Weights of a small text-conditioned spectrogram diffusion model.
Training: adamw at rate 0.00086, 7600 steps, batches of 512.
Data: 26041 training examples, 149.4 epochs.
Rows from block 2 of the text encoder of a small text-conditioned spectrogram diffusion model, named by matrix and row number. Rows with one number belong to one neuron. Each number is 200 + 30 x the weight over its row's rms, rounded and kept within 0 to 999. All counts start at 0.
After each neuron's rows are labels from the 100 texts, of 14848, where the neuron reaches its highest value: "fires on" is the input token at the peak. Only what is clearly more common there than usual is listed. The data: Morse code for random letters and digits, with fading, noise and interfering tones. In brackets: how many of the 100.
# fc1: MLP up (text_encoder.blocks.2.mlp.fc1.weight, 512x256), inputs 52-103
# fc2: MLP down (text_encoder.blocks.2.mlp.fc2.weight, 256x512, transposed), outputs 52-103

fc1.86,195,176,250,191,160,208,246,150,229,209,184,149,261,204,174,250,203,210,182,237,193,164,233,165,153,218,142,192,242,232,230,198,209,212,214,177,219,172,229,208,231,208,176,236,152,205,176,230,198,235,206,219
fc2.86,209,195,212,192,185,168,237,186,215,193,207,197,221,201,218,195,182,203,207,208,179,175,206,207,177,177,186,206,188,193,204,195,190,191,181,233,80,211,197,219,192,214,216,238,244,200,196,216,207,148,200,209
fires on: "a" (87); "s" (13)

fc1.342,186,213,193,235,238,182,136,200,167,246,196,251,202,223,172,168,180,185,164,176,177,211,184,175,211,200,257,218,187,232,200,192,203,224,229,219,205,193,144,213,239,178,222,126,185,179,245,200,212,188,238,192
fc2.342,165,229,246,162,148,178,231,154,206,229,155,194,248,172,213,179,207,216,154,220,216,226,222,234,158,225,142,199,227,217,196,254,166,219,162,186,201,158,241,200,178,237,244,222,236,244,218,174,168,176,207,150
fires on: "e" (65); "r" (33)

fc1.167,191,177,201,193,224,182,252,142,183,206,195,177,228,194,241,250,198,208,164,178,162,172,173,175,182,218,141,177,206,224,167,161,226,199,197,198,203,227,220,221,226,167,234,268,202,231,200,162,183,170,246,163
fc2.167,208,193,189,198,180,155,223,201,201,183,190,193,213,213,207,194,192,198,208,194,192,193,195,192,183,165,185,189,188,203,214,187,207,216,207,235,52,205,209,212,194,202,217,225,234,198,171,229,213,153,204,200
fires on: "a" (99)

fc1.321,166,178,249,201,161,224,220,166,226,154,191,183,202,140,180,238,167,220,246,234,165,176,241,236,145,154,191,181,215,182,187,207,168,211,184,198,241,230,241,210,212,174,199,246,163,199,205,177,191,223,186,236
fc2.321,203,196,186,182,202,158,223,198,162,194,201,189,233,197,197,217,204,187,181,182,170,218,192,188,212,184,180,222,208,209,169,186,222,213,209,213,79,197,182,219,175,240,216,200,238,212,177,209,214,159,224,173
fires on: "s" (99)

fc1.273,172,212,242,159,210,224,249,177,213,213,149,160,201,170,218,199,161,148,161,210,182,201,187,191,159,205,212,188,234,222,189,224,186,185,146,182,168,177,268,202,227,184,175,271,226,202,216,240,248,232,251,179
fc2.273,228,171,201,233,220,147,184,193,204,170,216,216,205,213,186,186,194,187,241,181,199,175,181,185,191,195,197,199,190,184,205,173,202,206,219,224,57,227,192,224,186,221,202,191,237,194,164,208,197,153,235,204
fires on: "a" (85); "s" (15)

fc1.193,187,176,251,168,205,207,249,208,177,142,158,157,241,206,189,211,182,207,159,169,180,185,173,246,141,183,184,211,181,173,190,162,178,176,147,227,174,190,247,183,210,230,220,229,240,237,189,213,205,152,222,150
fc2.193,204,176,197,233,206,156,189,196,199,177,198,211,216,220,192,194,195,194,236,186,186,185,180,200,186,192,191,208,199,202,216,181,215,184,203,218,50,224,206,217,209,212,209,208,230,210,174,189,215,158,230,189
fires on: "a" (100)

fc1.236,182,220,214,220,190,215,177,237,175,207,201,228,182,214,160,213,217,236,190,224,233,170,169,173,190,166,186,164,138,230,204,204,159,200,252,213,189,208,158,231,198,245,215,135,221,161,231,202,197,185,228,194
fc2.236,175,242,242,146,159,173,213,152,223,233,164,204,231,184,213,163,186,206,150,227,196,230,235,241,157,211,167,201,230,230,211,267,169,196,155,200,179,161,245,185,193,232,237,231,236,238,227,183,171,181,187,146
fires on: "e" (66); "r" (31)

fc1.302,184,193,190,201,174,170,177,193,193,150,216,218,252,181,222,175,156,235,164,188,169,181,192,172,170,221,201,244,242,193,206,194,172,193,173,180,164,226,208,236,198,168,252,232,192,263,170,243,237,155,236,151
fc2.302,207,149,181,225,218,164,195,223,193,149,218,232,224,194,207,206,200,189,240,187,172,183,193,209,210,207,198,192,173,172,217,161,197,192,210,192,63,234,206,219,202,188,179,203,197,189,165,206,224,188,205,200
fires on: "a" (100)

fc1.51,209,262,234,153,217,173,233,172,179,214,172,176,218,145,230,210,128,195,173,220,202,197,202,178,217,190,211,233,234,133,193,218,199,208,201,202,211,228,203,215,183,212,216,242,226,239,184,203,216,231,166,164
fc2.51,215,224,202,218,215,140,183,198,197,210,218,188,202,217,181,175,209,191,208,203,203,161,183,173,163,228,212,198,207,213,205,203,208,194,203,228,54,180,217,216,225,229,239,205,226,186,207,203,206,140,195,227
fires on: "s" (100)

fc1.484,226,240,226,131,171,157,213,133,226,215,182,183,198,203,170,224,224,186,191,196,223,217,212,207,171,175,156,186,186,175,165,158,174,169,163,175,213,186,202,230,242,175,190,236,192,255,196,188,224,226,217,208
fc2.484,205,169,185,196,198,173,207,202,214,142,211,191,210,213,195,205,208,188,232,177,195,176,174,199,209,176,202,198,171,183,212,168,201,217,221,203,82,233,189,206,182,186,187,190,193,176,149,216,219,182,213,223
fires on: "a" (100)

fc1.416,201,254,246,142,192,218,197,166,228,195,197,151,261,142,253,169,204,209,198,234,175,194,247,188,200,139,151,249,185,182,170,227,199,167,188,207,254,240,207,223,164,191,221,208,205,232,166,239,248,188,220,172
fc2.416,205,198,199,199,207,147,205,175,211,202,208,201,222,213,202,167,176,207,222,195,182,193,203,192,173,194,173,196,201,213,197,182,185,199,194,229,65,177,192,220,202,223,234,216,254,218,175,224,203,146,217,205
fires on: "a" (54); "s" (46)

fc1.91,208,191,196,142,239,178,257,150,191,137,143,166,189,143,228,253,203,231,179,232,205,240,208,224,166,187,184,198,189,210,198,209,192,205,137,208,175,206,229,229,181,174,174,225,210,225,179,217,189,161,201,167
fc2.91,212,169,191,207,213,152,195,214,198,178,203,207,208,210,200,199,205,189,213,184,195,171,187,187,182,189,198,197,174,184,200,178,202,211,212,209,55,212,200,201,201,213,197,204,224,196,165,217,212,154,224,203
fires on: "a" (100)

fc1.509,171,176,220,253,209,179,180,221,223,234,172,231,150,225,154,217,175,169,166,214,225,194,178,217,224,203,244,162,162,216,185,239,223,223,285,229,153,184,186,166,199,191,220,142,234,173,199,184,174,193,180,186
fc2.509,188,254,242,135,165,187,224,156,199,214,174,198,247,186,210,149,204,203,186,226,209,215,227,207,134,213,149,221,212,249,210,243,147,215,148,175,216,158,245,200,176,244,227,236,225,239,223,191,167,196,201,166
fires on: "e" (56); "r" (42)

fc1.362,175,241,226,144,211,235,248,212,166,179,196,165,210,166,237,216,174,164,192,178,210,217,191,216,185,146,190,222,222,180,187,167,241,172,176,216,243,185,267,197,216,221,208,251,225,233,167,198,210,195,206,216
fc2.362,210,176,202,186,188,142,215,197,198,184,201,194,227,213,211,200,188,179,202,187,176,190,202,180,193,191,180,214,193,212,194,179,211,223,197,220,54,203,197,226,209,211,215,210,240,207,172,225,193,149,229,186
fires on: "a" (97)

fc1.34,168,268,251,156,174,212,241,208,216,213,189,184,255,196,180,200,136,199,179,258,190,189,242,200,204,196,221,214,183,186,196,240,159,184,139,192,222,172,202,208,157,202,208,191,203,201,172,230,240,181,216,226
fc2.34,230,179,205,217,203,130,177,193,189,211,211,177,220,185,206,195,200,219,223,201,205,198,186,192,175,204,184,204,202,200,210,182,200,194,211,214,67,199,206,225,211,238,231,208,251,210,189,192,197,151,241,178
fires on: "s" (100)

fc1.245,236,149,230,198,218,157,182,221,196,240,187,250,146,148,215,136,162,200,180,194,176,235,215,194,220,218,260,165,218,222,210,167,223,171,279,168,163,178,149,176,226,230,235,145,181,222,179,161,219,210,204,240
fc2.245,158,253,225,141,156,174,201,157,219,213,166,198,233,214,224,177,189,198,141,227,199,205,220,233,152,208,160,201,208,237,209,257,150,220,138,210,154,163,263,197,174,227,217,232,246,223,225,189,177,176,198,138
fires on: "e" (61); "r" (36)

fc1.235,231,239,201,139,161,217,247,157,173,172,149,139,239,196,214,181,192,198,175,187,188,179,198,200,173,247,158,232,235,168,243,177,243,215,201,159,217,224,251,199,188,194,243,189,235,256,170,224,147,168,247,219
fc2.235,192,149,158,204,211,174,231,213,190,154,219,207,208,198,201,233,190,179,218,178,200,188,192,190,236,185,194,211,171,184,192,168,232,206,226,209,94,230,190,205,163,181,170,205,191,177,152,198,244,174,206,203
fires on: "a" (100)

fc1.335,222,230,159,222,174,218,218,190,182,189,230,234,157,252,175,240,214,215,230,235,215,240,182,187,218,270,240,181,199,185,197,236,167,170,218,173,218,205,125,186,201,173,177,199,221,159,186,207,198,168,228,170
fc2.335,175,247,240,156,170,190,213,161,227,226,149,185,263,166,215,180,192,230,170,216,186,225,215,251,159,197,141,200,238,216,212,253,159,205,163,200,215,144,255,206,196,233,246,198,233,246,218,158,179,198,214,155
fires on: "e" (68); "r" (30)

fc1.276,198,178,180,178,225,244,194,231,219,205,170,227,209,220,228,214,148,228,190,205,184,168,239,186,194,190,157,179,199,262,191,186,209,231,262,262,183,203,217,184,186,237,202,155,154,195,175,231,157,203,220,155
fc2.276,203,203,216,186,191,224,228,173,179,222,174,189,233,170,187,185,208,194,185,229,218,206,184,200,172,232,192,208,247,211,191,219,188,201,143,158,296,161,229,193,174,207,235,213,199,244,216,166,160,222,201,178
fires on: "s" (100)

fc1.441,195,165,239,133,198,175,183,161,223,179,161,162,244,202,170,252,177,188,243,190,165,189,219,173,205,229,148,182,212,225,182,159,193,228,159,181,204,196,243,206,214,165,196,256,214,236,207,215,242,192,174,169
fc2.441,222,184,185,202,210,163,222,198,208,168,210,208,223,220,207,224,195,175,215,176,171,177,177,187,208,179,203,206,173,191,216,185,219,215,206,216,54,239,185,214,200,195,187,200,226,191,153,219,218,165,228,211
fires on: "a" (100)

fc1.237,230,207,169,196,198,173,207,176,197,241,168,234,182,148,171,173,208,206,144,198,218,213,161,249,163,241,194,209,176,192,223,167,131,236,220,150,168,245,226,229,245,175,235,230,250,187,191,154,242,187,208,232
fc2.237,209,208,184,237,198,145,181,235,207,192,204,167,167,202,208,151,227,227,240,183,239,182,204,181,222,243,211,207,202,237,200,206,215,205,175,196,56,193,205,220,208,206,231,218,228,199,197,155,195,155,185,201
fires on: "e" (81); "r" (15)

fc1.133,195,185,195,226,236,211,221,163,243,249,170,242,203,219,221,183,139,237,191,232,169,194,239,181,163,131,205,184,186,236,193,187,211,230,212,230,170,162,162,200,193,168,185,189,236,216,253,203,222,194,157,223
fc2.133,174,233,247,159,167,202,221,168,179,220,164,187,237,173,195,177,229,200,164,216,215,223,195,220,164,230,143,225,247,210,196,227,158,221,169,162,257,182,259,202,184,223,237,229,189,229,196,156,170,193,205,153
fires on: "s" (100)

fc1.330,198,231,191,153,200,205,207,199,165,154,213,141,263,205,182,183,206,235,169,165,204,166,197,223,181,147,148,248,183,174,204,186,247,213,144,218,218,216,220,220,176,175,237,252,178,238,170,207,256,197,254,166
fc2.330,200,178,186,191,206,151,196,188,221,174,218,202,222,199,187,196,190,199,229,187,179,174,180,192,199,185,196,200,178,184,204,197,207,192,201,220,44,217,193,224,193,222,228,210,235,206,171,204,210,155,212,208
fires on: "a" (100)

fc1.503,226,222,181,194,230,214,176,247,194,196,241,247,185,203,173,176,224,200,162,228,201,175,164,234,240,238,240,206,165,171,249,222,196,201,241,211,152,202,161,207,201,232,169,184,245,169,221,187,224,201,235,243
fc2.503,161,235,253,155,164,180,223,151,202,238,150,196,234,184,197,174,196,228,167,224,207,232,228,218,150,208,156,211,227,232,195,247,172,206,152,184,230,153,244,196,200,235,240,223,224,237,236,188,163,183,201,148
fires on: "e" (55); "r" (42)

fc1.340,194,228,201,170,149,170,223,194,158,200,151,177,236,198,252,216,210,210,188,217,202,224,210,186,221,154,164,255,207,192,233,231,175,246,196,221,227,186,231,186,230,155,203,198,190,227,153,154,225,173,196,163
fc2.340,202,164,183,226,217,163,203,208,227,166,213,232,204,202,180,222,179,156,245,203,185,183,172,186,188,203,212,208,154,188,214,171,217,211,243,195,102,237,185,216,174,206,193,184,197,186,170,229,252,178,200,232
fires on: "a" (100)

fc1.267,161,172,247,171,164,198,201,153,217,179,166,144,239,142,174,200,163,206,218,202,201,239,188,229,217,169,202,195,229,144,173,211,241,194,215,224,164,219,216,230,178,162,202,229,159,232,212,198,213,183,206,213
fc2.267,211,192,213,198,187,169,200,201,205,151,213,217,210,228,190,199,177,194,213,185,194,186,186,213,173,183,199,204,178,208,221,191,197,186,183,221,47,219,198,192,208,203,214,196,223,189,174,216,213,165,208,195
fires on: "a" (100)

fc1.295,225,173,171,236,229,218,172,177,174,252,207,244,207,166,143,179,167,230,219,242,183,173,163,228,176,210,239,223,157,228,213,235,218,156,216,161,165,168,144,206,220,176,234,136,253,219,207,232,242,157,185,197
fc2.295,162,245,254,150,155,184,247,174,199,216,170,195,219,194,233,155,201,190,145,218,226,242,211,209,166,214,167,214,224,237,183,250,172,227,160,180,212,145,253,187,174,235,241,221,225,230,230,156,154,194,194,158
fires on: "e" (70); "r" (28)

fc1.485,153,171,224,147,175,175,262,198,199,180,224,153,221,180,190,213,165,219,185,191,207,170,187,234,165,185,182,192,256,159,235,205,189,219,123,223,182,202,219,177,206,198,240,221,219,204,224,198,214,191,244,225
fc2.485,221,192,199,192,201,149,209,184,202,178,197,198,215,204,196,186,187,179,206,199,184,195,197,180,181,184,184,206,180,210,195,200,196,199,202,231,50,198,215,213,185,223,209,214,221,211,177,241,195,156,201,193
fires on: "a" (71); "s" (29)

fc1.62,231,227,240,171,171,165,208,239,206,211,203,190,206,280,184,182,150,242,224,181,171,237,210,160,165,131,201,152,184,276,199,202,236,195,168,264,242,204,221,151,214,202,151,164,153,229,179,227,151,224,143,209
fc2.62,216,172,191,248,210,240,218,215,180,207,219,180,191,162,191,211,216,220,218,187,243,219,179,165,213,205,219,244,231,148,159,168,214,209,209,183,268,213,203,212,209,156,196,210,165,207,204,181,220,240,226,225
fires on: "s" (100)

fc1.21,158,238,199,135,242,193,228,201,172,154,230,158,238,172,173,176,158,170,202,250,198,201,236,216,174,177,195,187,178,221,229,161,236,155,152,199,230,165,240,205,204,151,239,271,213,245,219,215,229,197,233,216
fc2.21,203,211,205,188,171,156,228,183,214,207,178,181,233,192,215,187,185,202,190,201,171,203,209,195,181,181,164,219,206,224,204,190,201,191,167,239,85,195,217,207,205,221,232,212,239,210,184,228,190,154,212,184
fires on: "s" (99)

fc1.462,222,224,199,176,194,197,226,137,219,229,163,144,231,218,180,181,192,213,235,216,179,184,182,214,200,158,189,213,185,166,177,220,196,171,128,210,182,201,270,218,205,189,250,227,218,226,215,228,240,190,245,143
fc2.462,197,165,177,207,198,153,203,217,196,165,215,196,202,195,202,226,198,183,201,185,178,193,204,190,210,190,187,197,188,190,201,184,219,214,232,222,74,229,192,216,181,217,197,199,224,190,165,199,217,159,207,194
fires on: "a" (100)

fc1.461,173,229,243,149,218,217,228,180,217,193,147,183,227,176,206,201,168,226,157,174,144,211,233,212,151,192,193,256,244,197,174,229,230,219,201,218,196,228,213,193,186,222,178,211,233,236,167,192,208,174,222,179
fc2.461,197,172,192,222,208,142,198,196,224,156,211,197,205,220,204,185,204,178,209,186,192,187,198,193,180,186,196,181,194,188,198,181,216,193,200,208,60,236,198,195,181,210,223,195,209,194,167,216,218,153,223,192
fires on: "a" (100)

fc1.399,200,177,248,200,200,212,218,173,163,223,163,210,213,203,237,193,185,197,191,243,173,218,222,214,151,190,189,202,211,178,183,222,246,226,174,229,191,160,256,245,178,165,182,199,211,253,145,192,240,183,180,179
fc2.399,195,213,214,176,195,152,221,177,207,178,191,195,233,202,203,182,177,210,198,201,176,183,199,204,183,174,167,193,211,202,195,201,195,208,180,232,70,181,206,206,213,218,218,214,249,208,178,234,207,149,211,201
fires on: "a" (65); "s" (35)

fc1.192,224,189,188,153,173,204,212,192,200,223,160,151,231,190,239,201,225,189,179,202,208,206,158,174,223,228,148,239,186,222,239,193,198,242,156,191,154,167,211,209,186,205,223,220,230,213,212,178,214,185,219,219
fc2.192,207,171,184,218,216,169,205,190,225,157,223,204,223,229,185,204,199,185,224,198,183,169,202,194,196,186,210,198,173,198,233,177,226,193,225,239,83,227,208,228,188,217,202,211,199,181,149,231,219,172,195,219
fires on: "a" (100)

fc1.479,161,182,155,185,204,167,193,180,219,206,220,147,267,169,261,196,197,165,220,197,194,233,192,208,230,177,175,243,222,194,219,197,222,202,155,176,193,239,227,169,163,192,237,185,221,199,220,180,162,229,217,214
fc2.479,231,169,180,225,207,173,195,218,221,148,225,236,201,226,180,198,182,176,222,174,172,183,196,197,191,196,217,185,157,191,221,163,201,204,247,221,95,250,199,197,174,189,200,196,184,188,158,215,221,181,202,224
fires on: "a" (100)

fc1.505,187,218,217,200,232,219,189,154,190,218,138,215,235,184,263,180,174,237,227,190,222,185,191,213,224,201,157,253,215,161,240,164,208,244,165,198,220,217,226,179,201,204,177,243,246,205,217,180,199,190,243,172
fc2.505,211,156,166,208,216,182,222,206,223,154,220,230,202,201,193,205,176,185,214,204,190,174,199,205,204,191,212,192,180,183,201,179,206,198,235,194,73,246,177,200,191,175,212,184,192,173,154,220,243,164,222,198
fires on: "a" (100)

fc1.225,174,226,181,175,211,217,168,172,188,160,178,209,175,164,245,184,205,216,202,141,243,228,212,207,198,162,228,216,212,240,199,232,229,177,163,251,145,156,192,193,196,237,192,218,193,253,229,222,147,211,164,172
fc2.225,220,146,181,208,196,186,242,218,186,175,220,207,236,200,205,250,188,177,218,174,147,190,187,178,225,182,164,213,184,164,186,157,247,226,257,174,156,218,184,240,138,195,193,176,180,180,134,213,224,181,240,197
fires on: "a" (100)

fc1.446,168,171,208,237,182,220,169,197,233,209,207,195,173,218,170,191,224,223,221,161,179,215,176,218,211,205,219,155,169,200,158,243,216,173,244,206,234,212,141,164,206,208,187,155,181,223,221,257,218,230,165,199
fc2.446,211,205,199,205,203,251,210,192,193,206,176,192,205,179,198,217,180,190,199,214,219,196,189,188,188,187,184,215,220,191,217,202,194,201,178,180,332,193,228,202,190,189,194,209,163,206,186,201,203,263,215,215
fires on: "s" (100)

fc1.112,228,201,204,198,204,220,245,212,189,189,195,244,197,191,207,233,146,200,182,203,145,208,164,163,171,169,180,248,161,217,195,158,146,248,210,189,167,182,238,207,156,184,179,177,153,228,156,182,259,167,195,219
fc2.112,229,215,205,182,202,177,124,200,201,173,232,177,172,208,177,184,184,176,228,177,190,156,187,216,202,168,168,182,167,218,240,213,207,185,212,253,149,233,164,240,266,196,190,202,231,169,187,221,212,218,208,228
fires on: "<end>" (100)